config.toml
arch = "conformer"
fused_qkv = false
eps = 1e-08
Rows from block 3, named by matrix and row number. Each number is 128 + 32 x the weight over the matrix's rms, rounded and kept within 0 to 255. All counts start at 0. Numbers have three digits each.
# fc2: first MLP down (model.blocks.3.ff1.fc2.weight, 160x960), inputs 535-641
fc2.20:051102149110167101156142162121131082156142122172179155069162112099100136186129116139156077157132122119177095145145091116213168196127118154157115163133118106117086129109064108147131125129147193139118173099115061111121151139148069139120066060162101159124135116164130134150133157106170098172169149178107115217076156053144150
fc2.21:099075145077169119120105061148141205186100176099159158125101096123144180082161133104136165226149143167122151092180188142100165174111164131068132105140120196121158183129110177145075166089128097084112090112101153157111114119141137124097145160131208102119127138062140107100089089072132117073066147153117113103120053157082119
fc2.22:154182107101105164194164157100111159105112116125100089105086095127102077132126062180150141072066148146132126116135144142146178167110082091056100128126112106110158176132161136195079096106135094169133091089219150143140140073149120203086139106140118106111146143142160106172121104118141136138172146088099091153162150189096119
fc2.23:091185100134159104143165043179123128129177178135110083098133120048098147172130132065142127139161100136150137108116164127101074112173127118153115164114149114145078130106124067135136128135119044118116143104127153151133160141116109169138100178130088091097184073119165143133131142110124168126124144176127147170190144148100139
fc2.24:129075127218113052093085148095090085061114026170127134147127136158132143164149066189142134126081164146136111140235139130185137148118036099037099132140149120115099105157168095143093147129139109123149114172137125092114154128115144123166117119077103149123133119103062137182073125147091093127117107046060076087178104200132112
fc2.25:165141073188120151132127121153156127201134151103130121207144135144147115073070113084111114154168116142141112096139124074177119129130155163166129123097125080141090131110122141076095139163063123147149140126131103145141109114134106128126084107072085219105118218089156047188156174173171136042137103165121086133114113097158122
fc2.26:131121126148109165201163195150175130148110093197125130116075063141121133154134095185047096101173153128132092080175106141065094087132098170188111120153104145170136171118136169146126150133128165160127160117099164115080140152115193139152133112157128120063121102099090110127125133125166106087081143089078173098100124126144156
fc2.27:069151158050045095128130107186137150141109120095109161179051105167071131176109139107118135150139188074084083156066116073124136162180123078136162142163060129103125141148119128085109153073088121058120129109114122118116120174128149132093127103145142155192101170117120152138155137149031166142107145204169141149168154076107105
fc2.28:125129092149148092165078094139113117139074160096144105104104136114135121117084145153119156123129143143073154099119169099112148140090131115158124098137166151121108151059068122084114092124143117173149120069131120147130163133132079131140128055133160177137118131152162104130113110167105114112130126169159168182108166132090169
fc2.29:123123120081126145116086194128081107099118165107147103123148071131171120113150171144141109091095120143141126135158105126105196150118130102097140166123105104149092126189095106165159123103106099148135131146160150142151122149102117153079111118157130088112156176136175135134158105124153097083100121158158096148070156126114168
fc2.30:165090163116158143153159078155202106084110082145175128065159099131176106117160161117157099118058057078142105102168124084128089150069094081101151124161132140139134100122150101162074108109103174160126132161169180151146069130156142096151144070115136137178156168117097131161128107096172107131167102125138110106152132184177116
fc2.31:160126159080133137163172098175162174116159124128105146161102100125103141078165150120074179120147124183103171123102129113141167136067121152173143131191110149051149123160172204131168152152174157080089154154129119097096101105190119137117131153114099131123104112123103091113133065130090131107147127144084128107104130128102120
fc2.32:126164147139129144210193109111097115095171176112096109185119131097139111119125151116191115098045107174137121165121124140109158109104115134096098128123095135129140118153167103100129128145144138150134139112178168171134146086106133080145112080165046147170112110121122123103157141128065105135102106133157150136070093070184165
fc2.33:065130070138144137063147071167132135143126151062100049128180115168128051174166142077249094172112101148132111201143100092113113122172113113122090142130133126129107116135080148120154115144168147130100084136145120159164068127136139106086183105187109090137113154132108103140178112127101094145125145098143193136100157099156129
fc2.34:166083163113136115129131140079090181133103110118162237098093177085139100072116144165072141178103213152158121092074148089119139099137106145137182166104133125132109153110131109080115108119177131172137170096152158118118165087071182119123149171137090159159127176132141119069124111110174147152119108134178177137091093158133156
fc2.35:056127158133094132140102064079151133149110110146138141174115129110062148192207138207113123163122142140141096112133141182104157163138211131149124125169121161107132084146122068139092123131099160109148146147134113172113098087120163112077124169119161174171075130132161128085127140125112131118127168103124103133093109191139089
fc2.36:129151116181120131103067126101146129098179088129073073145101177151103107097102067069119064137147102029138142122103116078204088141182133144112108122178125146100090120119106115111127156121125131126173142158152128150113115132103125125085082148193167163154135104177093117134150135102118126160089144128110089134145093147133119
fc2.37:103125091101198125090153167148129120174121137124162073137167166107112136125140113106128108171136141096102088119098128113118107125131119152091201148120143157137131159145086113145123077148130120145138137103081136105112104117157126166129112174188111154141158132155186166143127199133132146065156122169181072149142116085117125
fc2.38:096074114162087112094125130148088098143110077161137118161204124096099142153100109146151122086122121099171110093091109194099164133095103101137151119141146138089000123141095107091075135098108179116105133123166112075140147143186097134112165113093127145178122100152102118133160084118095110180122160101078110141172103095144126
fc2.39:148092129173121149112141152137191109180098115110123138089149134171122156147160119178156130102095139132114137155154178097101129093077168141157071159119173117165135109102113140142127171148154136065110136171138083125093098091079087121172090063167156113147072120095123100125149108120135101156143090192086105086087156152132138
fc2.40:093118109137094146115156177155109117152098159058144185136141182095156103128045138153123145134108123153096096100050170101112174095167056147111086102164110107105110199110083146082149128065208161177110121085075128128095130103156084141116138124129096150104109171139114150140131092141095106093132133140120125118156114125110123
fc2.41:096152166113118112087140038140116107185145095087137156150132139167130124156094105114125143179141129126128096146172118135076116129144125126134127154102143142123166107160118085131141069101145162113122153113061126132097155099110093151094178120164076145143098147202144137161192146145129115167142155134161143098142140133122150
fc2.42:122090100091142118103093132130089127170089214169119193100186120144161162128091113135115139120149094162144126151061173172161153135095119103068056100163098150139140146125096084069125085136131146170129174097098127150128091083143164122084130146134118103167140133139112097100149174049130164154115085085118172109114118106068100
fc2.43:097191100137118109097168124174088118116144134097153145155130127016061099120154130116157131158119102164129118140170096141128088144101170089116146128187185121139177141170042136143104159191100177053159115127177136149124093087158133178104118135188109139150095130177129120095082122149093152103117163156114137171164105093073142
fc2.44:145042137114124108141132147128200132100107095128103175122132109166062128145171160138160115149094127100076134185133113142101130094117096103140120094155101125103090151165221165124150090106144177084102116195156173152165145101101234126157085133114134132116118145170137105109102095109123168143095076148102133136109107113151133
fc2.45:142110130143172195089070112144150118125105113157119113226096133187112142097208137128145101101097095084060094162150107148104143149103042121134052115124085093146052073153173143142198104156141093143126102187125076088146176182145162139075124122100165097104142140078138089170173078103177131103126085108110101043200118196154109
fc2.46:099157091109097133135139129182023165100137108124195171105075123113093133160159122143104116104121080094128134136087179124090081117082094101135145148137140152089152142106139132150116093134123072141089123111112198124115167153153140153078111114158160096130154142161134131159222160163165119116096160193141098095122119128159122
fc2.47:103158079175118099156181160153102149091128064093128101117137172194120130112187125161149128136091169107094101177139098122219105134113154131179125117098134126188148156183116118159065126083164052067095106146156131050184123140093071182100104118108109084121073133142095118076132134103133145115143089182085129163127129049189145
fc2.48:150082085180129145111051100077117081078097133143142102162133110085106086132103171162094101111204103106079080108142114120145155113095038107164110107131110143089192155180115166102067098112118102068117134150068162150123120152113121123073104143121182132140126088140103087208150122121145154123166162139127147111090147173138078
fc2.49:193060125179096134080109131128143150110107104120111115145159094162063182192093136122102165131080149149158142046203130138117163128127148151125090173129145156123132151174164140146161116137097160145091138093126106080144165181146075144110085127090188087138138098089152173155117133082167101112136131154124135208094109104126133
fc2.50:167169163140166087085179187060090110210139139125119118188134093110075183116117141076098149129156151160140064102100077089154121083088107116155113120105134120102051164136094159071152140124138132091129180154111145175070153120099033117155113143124154144109120108163156120143133131131144127135149116095136124174161136121092124
fc2.51:170110145164120128154100164094106065158063098147136212133184182122162104185130149084102066106103110096159175125208163183167150140155133177080171101111160122134121142187113126152092105139105137141127138141096118154130144152146116151101145125145105136135139099081075111142113144106133133125187168171176124111160113123135103
fc2.52:136138095161137115116156153121124156144142140099070054151179103154137130138146157124084136126126093089153135137079145088134092173060168156086139134160170126083189151104082102160134109122117138157097148092111118109140154183141092149126157130159151105154115166131120184087108045100065150094177109176131138139152122119169178
fc2.53:065153114092150164154132106069119132139170138122164161144116097138112158069172077124138090104117165134161118103152112117202197118122158096070146135178103094119124117132156160123157161139115139035142141107175164205129075130058111159095125115111121212123157110117136045144063178159077196088102084194130135151080133162136144
fc2.54:134150076134151107144118111161142163096110080072112059121124116086099153134107124126171196160101085117143159125017143103107156082122146105139113107150138166137079107101120151125138065162125092135161134188151105103168120118099052093135154168141072141143141122111149198124144094125176144142162130128124113110111145106190135
fc2.55:095118179188070111089112125161115146158146117144143092128182141104142176106090148092180134112118114086122110180165098115117096128144113100091119117118037143148090087107099129136154146148120128151080111162190154067193121155117189139107123140082123126143088140132130106136162126106180124100120124113104124133127101119139113
fc2.56:155153167096156142102164118115083132111128158177161138163141186107162132177126162175158155151151144176160135160161161162109174116124081131139155078132121128121114028103101073105119071068095135105151111068096131154149180127067109135072088146126074123095148095135112140113157133147106159108109116101153134132129130189146108
fc2.57:149061149110157165155162107132134153120150142176112154171162116158152110094134136166094095158140138123137133133106092148110165161066125156138130127114118067089068117175101163151151075101162151111138136152116107083161159167087070158093139122129117123149100104105092120097111097106085082146162070138092085145098098115090140
fc2.58:112141159107091111166082141118094106097068059164142107133110067182108128177154115102158147103165093154119120150176100067176140131134110050141171168153105064134143036122177125135099143082123129148170134117063150182133121173102123148100148073163094122104105120134159118146091112117120185089089078171144145115118129120159198
fc2.59:121100125142116059098068121079124073101125081131126075191136110165159174134178061066175090134124161127109117113124078083132175113163162111132138171084108122137164081146125110115119182157155133150133187075064142111123137112166040145145102179114125136123132113148038131095149154123076127079142148164115116150120111124157132
fc2.60:107090134163111115129117161161136128130107122127159081127160126095169150127146110108163168137098117136114167091124154120076156141112086128102153149105077080115101137137111138104081055133157131153180142185118153098124112159101082132133158099068140140146136108106126171113199094109151118180135159118102115129113082060117151
fc2.61:130108110123151159111102093119139156067101138164136178163137095159128111181114146147133135073124133184099092080223085152114123169134105114161114111112108121151122101180140148153185204109141149148093147205131147124135166121144072113163103109149099125089157146098071143143089112149163136141155143099160069084070168126158116
fc2.62:127145125134105091113152102118128144132166125161045070095108116138095170131111082129143120101063127121143135054161152180104107120131137193084110102132124154215093090088105076072077105111158124129143146152185141102116093143166146103120148124108160120142094139101118151177145105106140125152155141181114145129154155105066095
fc2.63:129134157090109185184160141121156063099091167139135091156071106092122160154131143142191135137109167125115109138143116099130184142107106092189151143152158093132084099104214157104149145139132139160190115093093116158130129111074053104115114124123133158191111076074126185104141116110121154115169141094163132145140124192148121
fc2.64:117136117140158087087126138139165042047141091122132054109155127116102136121199159113144099134153125159138145144147079100115143137147134147140118183164098157136158133110141098150105137139130116134132153180113118141185128149123099102139142066173089181103132097141168186130153095144119144162154159107164172191096083131126175
fc2.65:142139128126099166132136134122149064174069169139060197128081134182192107193115104148081122099176120112125175099083138160137125117110152089161126125208187170162139062142140122084155095129106063196135124123176139112153176121075160149128110130109088095128134105119086132067119114108177128152152164090159098097108099170131152
fc2.66:106142090135110138197100140172119203170145163093151143087116143073148142133097135136117145158157110177117104096061148060087185122148151152138086120151124152180104083104080107067139155142130127125138124126104160191137168120075153121106149153069161086120048104119144149110185119112165160126098173129211130114100133104177170
fc2.67:165103162088164169164094152157139170080092109158114108147123138153168136172114070127119050071105148149130136107128112120115056174074060093087101164093115158145049114124089160078142137126137124089153116130125135160116155082108129099108121126071144130104133155120174101106100138102150051068129120109145139150058155072100129
fc2.68:052145078044125140122141141104136121129135059104127104116174103085140139120150092168171146126126203148145079149088090113177093140082154112131131165043136095129068046176072120185087124146162099161117144068132160072096093141118097183147133105100136108164170113149145127120169160167081137081096124155120163204121159110123177
fc2.69:070133072132123166197143149093093124130172124153091132102132126157143078136127138140133112124182100116153082132101086092100153109171130118172175055172150165149075109120107095152123049142094104130083128087112109104120140124082135131134148104101147129172152139135194145103101170077116089133144124172056105134103147104130155
fc2.70:161137134117145132124062151128139103105127153154070189141116152134114153156156154111084141158116126119116130161167169121121172136174133133126154132194110153088124161105206131175128084146106113165103137130121162101116092145156113112142112089145178084144130112108098127107097069075073123113172147121077160081137177220176108
fc2.71:119102178121129097105134148111175113091142160059057122155153092111116125128108154121140117157113143096124142098092159108143135134080159119095099102154147103158125161137100211071140153154112134085122095062149164195091114115139051134129113151113157149091140161152092135142141141122153153120107118165154134157109148068132073
fc2.72:165074171166122095134090075124171109080144095128173125165125059094113166119060144117161120153116114093095090118158098122082156111139123092152095153099111120120074113100110123131153146138118083175157152142108144133103107116114059091141176115114134099136152105130145117148132173114141102110123100150128074160142131127157136
fc2.73:142190138168127135148115125145105130119078111138121126138143104134114102124181131123165119130085096160157165226110124081063156070155109152112148123159085098097154080129093175126107153102096138100142116121144142164088173135122161118117162126170137151099100148142149140140117145131092136084145091123093128213159068096164161
fc2.74:183087141156102151109131077067166139107123097067146112103107088086163105127105158161173135102097119168139119109163091130136052127140176151125119172082106195079088088127154127144140142113174079088099172179121136123097181134179100115137092205094133091128174143069058152135080151094152119121121155060078112130145099192180135
fc2.75:146115156114098160149154123079119180145131166125115125097141152082108125120146077145139160131131116164137122072049184118109161121146181084128124126117139155090112146160164182126170164090119123114121068171176143180145197112124163098090154178111121149100188157115110119147082135181139167140192131081141173098101153136124156
fc2.76:114220135116072126136118114152119153146123077161131055138139140132101174182166085099158068122129148159157147117190119143158113155151104101135095113141102083127145119133134145084166136187132152097161167089153159123119165167180143126116143132189129126103146122095047086176108104170154077125145112123102150161133119130133148
fc2.77:085112140164100196101142147111113133114148090110124118088089176129153123120183085185145128142122124104097116104171096084160120083096160119101147158149109135116129141147161123153117177099135140065122097188119109177106164130125148108115135123164131124091159114099097152174085101152097083107156148121116143115112154133152115
fc2.78:108098144115155115143165176081131173108189087170146146128133080155109188096091126123135155163131107131160122113168052172131144102109126121087108124118199134157103112161088175171139131095137148109137130113200144105125140097179173126153073141131120097128152105106160125165123156177126089115119112099152122237123102059077093
fc2.79:182128148084130151112084058161175109067116111102060113133139093194111125178191133178231121120092118127085152173122091075150093167129119079135134114157054101082067133138164107215142156138113118155129125197088127081186129090140114120174123023102113139128127130140160111125125087094112125175134125085100104121156175114114168
fc2.80:165136087125137146146084107086154136143138050122174125150133127115146145111141148051075125133152167123137171073161099147103139138122129155120097132097095117069144154091142112144176110094190042150146166110080142113192167151111184117156075167103142172148103109158125100161122122109164095134127070091143109072148180152090093
fc2.81:121153057090170128125109162075126098110181148147135114145146102103162152211110148167117139134129157174130056168061137161164108111143178090107116149087152139161150072176102114094110109131118113123199157058113121132137157145088130134119175155145155158106154140138142166100129147178075135082156196164078153164091160113135124
fc2.82:155203171106153195125166123167157146168175143087122075150142143143119129100095153126116175121154128142070142163167130158083122103073183089137111077165113077152117060086131088164095139196144210095185154101152103181108123107077138174127164143189100105124077170115159105152104153094120186104087129143160165095124142175131182
fc2.83:111148178178166158132142124152133105134098153128165116087094159165094119109150140164114133150136139166127128121142115124162145130065139110186146116135131123177153139099011096100120116178109147165136099149103129149135100103145118183141081105091136109086142117175146145140128162106164131137130157115140176119071108122133099
fc2.84:117243081095175108128159157138107128103156116132114101122123082083136099175188200133164184095156121171054139105100142119126129130092135121175179136132120102159132146092082130055077105124106164037134149092210075155108182125101090130151131088158103218070077097127159132164093157148133133106156160107159108144115183145113154
fc2.85:115094093138145079130117157089101152188135126195130140115136130157140180128101159101151134138146150131135070104102145099102119071090083145149066163047168165118126100109134045162138146137126157112165101101132143125106163146176049100121099159081152086143125097147125162093158111120181124129133071116137164107178194088168106
fc2.86:202154101179089124077135125110107150176093148125111111139109069059169166138076107134133082147191118154169200029064223167132131124134119152175149068105125180120125187105071139095093144135156093021098098167156143086133126102122173151107121141107141141094186096140116180092136111093096200099152155090183166131030100076113083
fc2.87:107189138016128169107157160133209124095129173124163096131120140125106145165130178157172152103139141108105200123131156170128139150153137118127111121127109178129139125106136153168122137143086113128158203165134119122113120147136143103148152094137078127134079148114210141094126071087137162152123117145181118125179116099136140
fc2.88:124135095056083132073089110185142144155160188103097183089068139134196110085148076096128146125149152145106165151102200069163134156091099099177124161146079152140166157197079151156131108116143091077108134109076135121126113137129202170132114081143170124087120098145039132133153113144123130138137094143119105118105191108126075
fc2.89:164085161145133119134108141142125156122115129159137156115141185147076112101087152086106113138106082021117079121171080111125112128157057148118118129138093080162082136100143125190092119113146138128092141129131142123145138157161142098152091146097143131131139138135086144130144120143096122138138102087110120120171097186089106
fc2.90:140109130152138092125200082093158124111168128082144123090215093125074159197112092149226142124188142103112154175168093161135130098100192124083109108163164129120143095126113092109129093164112125111141127135121090135119096102094094180113145109123091114112133114128128071122154121156097140129124090163137127201160141081161159
fc2.91:107099102102149136111132114157155111128181137161124168097131148145096140182132069138102142115141169136172151115105129141157155093101126122093155142123125132180149121121131148121175122089083118148143153128160101169119100106108123122113165127096120113091190133105154095106138175084162127154084104177097128113120121175086098
fc2.92:138149108136125103136090081152129165103081140160106091151141153150119156104081118167121122114155106142104145196144094134147141124136191168075126073094121147118105089126101128101134135200130094148159104101144126129114118133135091126137097121116086091132125153165134160115065158069109154161217192080104119111158186104126093
fc2.93:118120176204133162150133136147150096128100125139114125165139141140150138118165069150212081059122114139140212164135034139213117131126100113058106153119081090111149115128136138189121085158139126143115113114129140177161116092120149138122121083151049148142145067129111148110129137068093087141144142072071104182146114204122155
fc2.94:121124110119108107072102074112151122132116158124121123139166124147122114123114163144108151103116151126118175088135149124129112095164115144140061141128059087127139167094114119140083078119087077159118142167095133122162078158147169109138100160142140069150097150142094076097162153161125118164130097071144152078136140121121060
fc2.95:117095170172120154158104166127104109161106130161165123159122161142157071106128165100149141098127118100127129168127132147156095117139135120121144170073113089169077098132153100114066134129092112088109162142138096127172122153085114125167156114139140078112084190148108122099116145076167116140107092070162106082109105180143121
fc2.96:123125162111114129149154186142127089152092103162116179069115109115086094079141138172121119125124155088117151109133124122104114167071147108107079126156145113098158118126156080100132174124176120088095150177121108119063099067136102135099093072128170116130144158124073129109105061106123108130133161126082123134155158128129124
fc2.97:158083148135130130111110136105151134139077120105122135107167154100133108113137092176149071129128142162167156195162112130164088086146111117077063139136130112128119108156118108077144109157137137163116188182124113125126154139187135134135159121088108126111169171099102120063071084136173094136105114094145097182175103116153163
fc2.98:138111135173122168049087107109160129154168131140129126127088045122111156119146166137144167123112117074146096088152132131121119149139115133167094143121084138067100107066182150085134139142090072149135114139150140107175123146107111109130147127099147121180091171122076089136123145136136094134092154068129163138060174161098116
fc2.99:108084150111079119125105108117080135137197131146167112090084186151102122175151157113144188164084113100142122127224141142141106147127087121120147107156080167093115154161179201161074143121131079174113179132180200124182204159142152097115108042147143102114142099123124131144122150075093083192155128114117115129163096169119110
fc2.100:176100145114111128154094157140107134139122101112090125083120117106240122137127161107127108172124128089144027102096168153139126128164129126139069092120114162125056067087188149116112089102095143111118117095169094112156167132157173095120107097095111126093144166120153129123155136157154154138145111079121141119176142150110123
fc2.101:151130214091071108110098182139150179135082108112086123136064128168114160091133167199179094140193131122099152116094156087155121168134114121066139149174123121139158144141078155158076140084111135070096096180127078140147114194100139174163140129140117166140098122128142201119137092107138111173175123149109143079155159126133117
fc2.102:077125123103103159124146128105139086158158140108126136127150137099145140087166144125133171118128116155108104116169144152115073140098094088183145151086184200173130152143173101157151131120130128115140150107071073099119097100165157109163130123103164128156100067171185096143189159149141154127155118193122108091164132187104113
fc2.103:157179200152110114135098117112130114110118157158096125148100082103094133144156119045166117150163121084104092122117137156193114107147136077141153107176097095077145141116114100175156131091132100184173165144119158156129128120143083129184112101086146119111139067130094157135101097107121105161201166131134140153129113083106138
fc2.104:145118096099084163157136155188164183119050114160147108132120087124107140173211126122128109121052142162107112131171079145098162104118156129111186150128145135072070084126156110157158183099123148140100199073138144104117179116107162140160131078118099131127147137146136150136100071165095114107083111132086088032110146101144115
fc2.105:054105147119108093173118109105162096125096150137160161117098070119138173097233085128088181128140114109130125150127124094051165131123103098179153104126147140149118145174211078111134100134157219074110100122142116158140123157128167132114113159114131149111114111160178122118123112141137095064121134187100161047103108117117129
fc2.106:108139182091108149073118101160072138143121177120080107126100158140100110175094216091093179077166153150155142107165145129075141104124137114208095123161095105088100116165183207120125161069108117109095143129120104136154109161163181105099083057117114132094120146147170073086119125111112191141138096082151159102185183089130083
fc2.107:093125150119135116132183137062077116114097091144072076136110145080071127133101120123158134156152154112124101134183097122128114134134109094141117142121165083126140127117113140147153106113111140127117163134088158143155135119156207175083115212071099174153093166138147144180172164144128123124116164168125090087114109158124120
fc2.108:080116118153100124089142142187088129094086119161104126120030163189097137106133143073143150121149098141082113172132098092138153134148147131178159107102027124104098081164104118171109159142152105148173132147102085059111171142142082142179132086182132093140103149161178096125176123088137108105115124137170138102139118105091136
fc2.109:114154142131173121062169131164102109151189155124157100176151157111145108108116138157132084133111100145132104175129130118061170082118175134092184137128169070150129112145026132169119041213145158111141154114096130144117134121099151115123131067156117131099098153174184176120108115112092104094108124092174106138126150096149129
fc2.110:156173095091069153068096116162113081137103138148134149191134097163141098115110117145064178192087101141093105094057200106074101132179115155101153102167065102148116152161065101069200146163130102168118141118096154122138126118108104156137126107144148141147138153107107149095104144147108139131129116112135175172117134114142090
fc2.111:073107155152101100148103170146143124163121136146124170128058147090122078109127081132072172116137118145095155084122143082157140162117180109142104062186131112136150147096080115092080095113132075152135108114171121115089137168169099176118096124124138164161121184167075173063131159155154101134104098179120108164141180092053090
fc2.112:079147084117098153183127144127116138111139115186178142104116129186148125099125158182110149104104116123075164111139181162111124148112109171091110159153151172141158151142124118143135038116106151108125143124111104116162132128168139100088088098102131108123095118164127134129134151095103113153125108168137116176140080087117127
fc2.113:091117152144147151140090169140147145177134151110153191114109236160145111138179131097082134082143099045115143125197129149138165186096079153099136098155116159104167172103091194059116126160139114113158151135146083110127117083108096106107054126095183155134144146100112095094082114131108144117109091157160125083123123152133072
fc2.114:124165132162101128112126140202167095126128079179137120153096200141105144096141176148091147164192154175151162168129076129176127115130137169162073146173110082149123198123179144109138148133145142179174159159110102148056151130148116117157164157116133120147176163135151109175160147134184130138070178121121152115084107193144122
fc2.115:163159199114128115125188171054091180091112132149158103119175106122166162111075159154134101125129155136131179105044138153082142104117136106127115178093123136140103120090082158140114127123117151102121145061147093116074094076172112058089088117117158133089151092091199163116172096101083161144154169121145162138073095091148121
fc2.116:102138174105133144104136112112126164146126172124123075162162119095140151083085148157135123121164158143152090122095062129130143068200148126142160147139175134110108154090085071132097132156136093157114097113141120120096105160114114165143183101158093096129167114147128123084122113124107089129140151066142171089129161153151180
fc2.117:107106120162099139172129139116143126122106139135160186133105139156171202164104102161108083154156144105141157171143139101102093136142093149139093122100090136132126115087125070146095156124135103162133176084107114136041114139105127167098113102135146193108064112099109133175094190140120133144153099114116114081126146153083117
fc2.118:146107077136117100123152093106100132114152184092119170120134144115099161115119114177152128180152119061103172127117140128159107161053083154188126116148096129141142148165089182064103161114097138153066142174123142106085108139113150109120120183109096112135105140121156106100162089125183118207134082121116099105096154101098138
fc2.119:127132116128122192155133177147118142062098132180174168194130133160157082086150137127135116091099156104079119175230129114136148167106122117086104114145075071109107160072115133168159103173171158138108097135176174092123131134097108126166103181182179113136160120141082151143079118136123121115182164124099091066133173173123080
fc2.120:151104078151138092113134122120092168122140097057100094119115116114105129147106126099153116112126101163120165160067127107046126124102126118171125131124113128091162048152162126089044091127124144098200095119134173091168152108112078079088122094143105144139142118175069123159149138158086172138172138100145161156089108121162178
fc2.121:116143122137164132192079094057165149147117113119148196164127059114136118162172105102165161184106110116107149084160129108110175126136134132118162150126125165114183150133143099113108112188114170087131125126113101175133146176122113129083116110123133159073162153121077176167130118084096056119118137067067140094099131200140145
fc2.122:112113159104149127130125082127144121182173123131125163139172137134114172076113114144126098187159094106168084119131124106125122111046106105106104157144119178105109194147115104183145163089106148079139154116079142099189167157142115152142169106124129100126101098173160079146168144096138167109117159148160109074113172112160088
fc2.123:105174061134082120142162114058170134118109103113087136143109079099095170167105202135173128183090130145107154128088080215153095134149123107096111134111149144154124189180144168099105168140137077079167106159105127135140150131156136131140178131159099156091126148122153164121121147165121166146108085124146140155127135122147177
fc2.124:150157155034176083116113074095149113144145119140144112114166063075146135137122151155120088116140135158164117129112069158157103101130120060154082150131149126082158128135155116114165168100118110046151127090132150183133149083094134143085161135148146125088170112123137161119151093122087178140147124098133152140059133081161126
fc2.125:086106114113108132120090092107107174152139117123185222131121130108152131157077126134112120082089197155135124102127122083124103077138126135123122122069144090150133057107160133091168110143200133137120110088107154165137102094115198151116180151152124141108078163096109077149146107169155111132095108166176081179196100152114146
fc2.126:174131174142143157166137153157150145139132101175123155101132133147130083095140112151105116112092140174086096097135114094149128118146173139131063102100140145110165127114114075088121087168134075135194094131097100158164175107102088191133086123119089117112089126122139145083070060146124144095135140162175119071100125131138134
fc2.127:121191110189077072120098115157138134106135115083159113135140133064169119098120117099187160148124157139133109162009084095111072116093133103134157096112097099149107109133088193110105122126108147098108110211154110117141121107160100135165158109099119109102101164146112160111145115144120132133109066146180131100105145052179104
fc2.128:113141124141164095132182135120132151158150128136091162122069177133127095094152102146140135172161155132108103130167087129255136069097127153063133117168157166094100175091095154151112098166170175177125132094122107134135136111123068131108110143097104167068125162119062123119094120132163132122171126148125169177156151162127133
fc2.129:111099160111144119130113066132085095044151158141149091146117077082127129113100138162088126134124136070137104082143101167144122137182101159084159147152064126119134034119116187111117145171167093052152117102085182138121171134121145148119100145118102137144166154157070119140130132093154150048161085130111174152124115106126163
fc2.130:157131139179134164157102112114137152143079131171197097115142126103148081185116110169178081079108066129118171135130086127166132109174135102175175087092127147102113075131160129093134155151103177190134150118120132136147116104110169105120096094150101084134059141098104196128118149088099162134127196074139132157159196220149149
fc2.131:117154154126074078130061091150109161071124140085072097159112086162080122137125099109159129145132155167130094144055117130125077103141074106115098132077053126146154154124161120190104105164139098150154081125151136073115148127121108127179150116138146145129118138071156123138145138104119129158114104107128127144091090083059117
fc2.132:134103177112134087171154130164147128086145134131160135133112146171139122171132154162098085123151155171114161083114112113137158129088116201140152131132175092128162137105147086141099104130109167150101107114137085147119143099163112161109069083120101107145150123118082098122149099079089073130122173103166095114090134179142146
fc2.133:095122169147174144171185155129171090195111145166059168036137234103086108111120095107139169199116117147091157080100091114169195173125131101067149131152071082177132112112099121161126125143143180171120108162116127164096135063174218134089097125157166179042160135111160138104142105101158094174115154131123159141139101101115048
fc2.134:110150108089087089115089158124131122116099066155084107104155131177125104162201115104136107136131136133136180132080136116120092070097132092137154141095125129136140188164129155211124097116119113136107173199131122064092113121163126113132089173144143130143088116100099138144123111140186121194124132122138101165155106126130132
fc2.135:140125099138172114119129131096119121098130089134079099085159112132077137116163168150110129124145126142117135130119081126143069136061128138077117158088149092128120117131190080139089055122067154144115108117140152115116185114136054115183115104121058091148175152072081154106136130127112097172163153025031111152114158175102103
fc2.136:126139158101121127139084107153091139175183166108125108147082112121122154165162120136127119097173120148138121110125115125184131120170117117128134164140170149124159135128119086138095120062113108070101162108129104126133126113131124105114088232133111142109125166125081161158124108136140189130124113127090119095177112144083106
fc2.137:114192138105121125184123125078151139095095114156133165160165134112169109147098079100115099112135157114097120097103106061050164104152162108111149093102050178156068127209109077121146116126090115071149089118106112118138104086117146137147121087138131186146156116185065108107117097136106145108102062080120118125091132113161163
fc2.138:114099152087173133146112073148104118132115150133133103090094143162086155125129194186121139119098142134092158114153093118132127097164196073132138110183117116093144099141138158185158150121162174059130111042103137140127141135126155168167125133190090147175156160103194180122106131149150140050095152100112123146117170116142132
fc2.139:108139135088105157157100161158133091153123100174134107091064146165103107100124188159151154130123119137121114167159133125117130140157124157123113125109144178113160110159136162126117146128167042150094162096123125110148169120114112178102155148154154122131117110166156146154143136112167071144100141158100099107110128187155073
fc2.140:155106130148101137132183182093112130060125095107106119136154161139079180142160045156157181092122113116075117078115142137135116181168106116107098092088153133132156090132104070127101194094108087113148163075151131131084113128124122122124097142124105060144112132182097114102096114102157068186141130140126112180156106170166090
fc2.141:081165111061079109101135086085143114122114102081133164159103121109080158106130180177111151115198154099112154181174097093055142061183151122090120172174141189166111161145113120151138134127119095182127105122120056153096083131173116123131143116188165127109111143164094109177157120124118111152022143143130125106165089172078117
fc2.142:187132036116121122090111105148098157101175115158150098135165160076114134108088148106128090077161077158145086126114156120075201082113106118190111089100131114106138106133059134087123097133088152101100098087060080119066148117113153150158125141116110103122178088117166123109180087133112127149184145092167091189092087108107133
fc2.143:107110172134151103138149073128074124078110157147144160135110151110129117087099152055161146088150179110090140124162103114062165102086095132178108088123127113179105143169073096128100170185084121197112096134117143141106151170122116155077160107101104165126120142090110142116106135116161131120133113177138127165125135134087165
fc2.144:091134157141153132139118180107105118128142170183142098107098189133149143089151136099095174143103147092130132127059137131125128100090169169092096116149177102088152139116125143097157102127172148130125107094081159112120108090138129201066131138111131179112150129137096170129193128136128179137156109151041099154127120177090090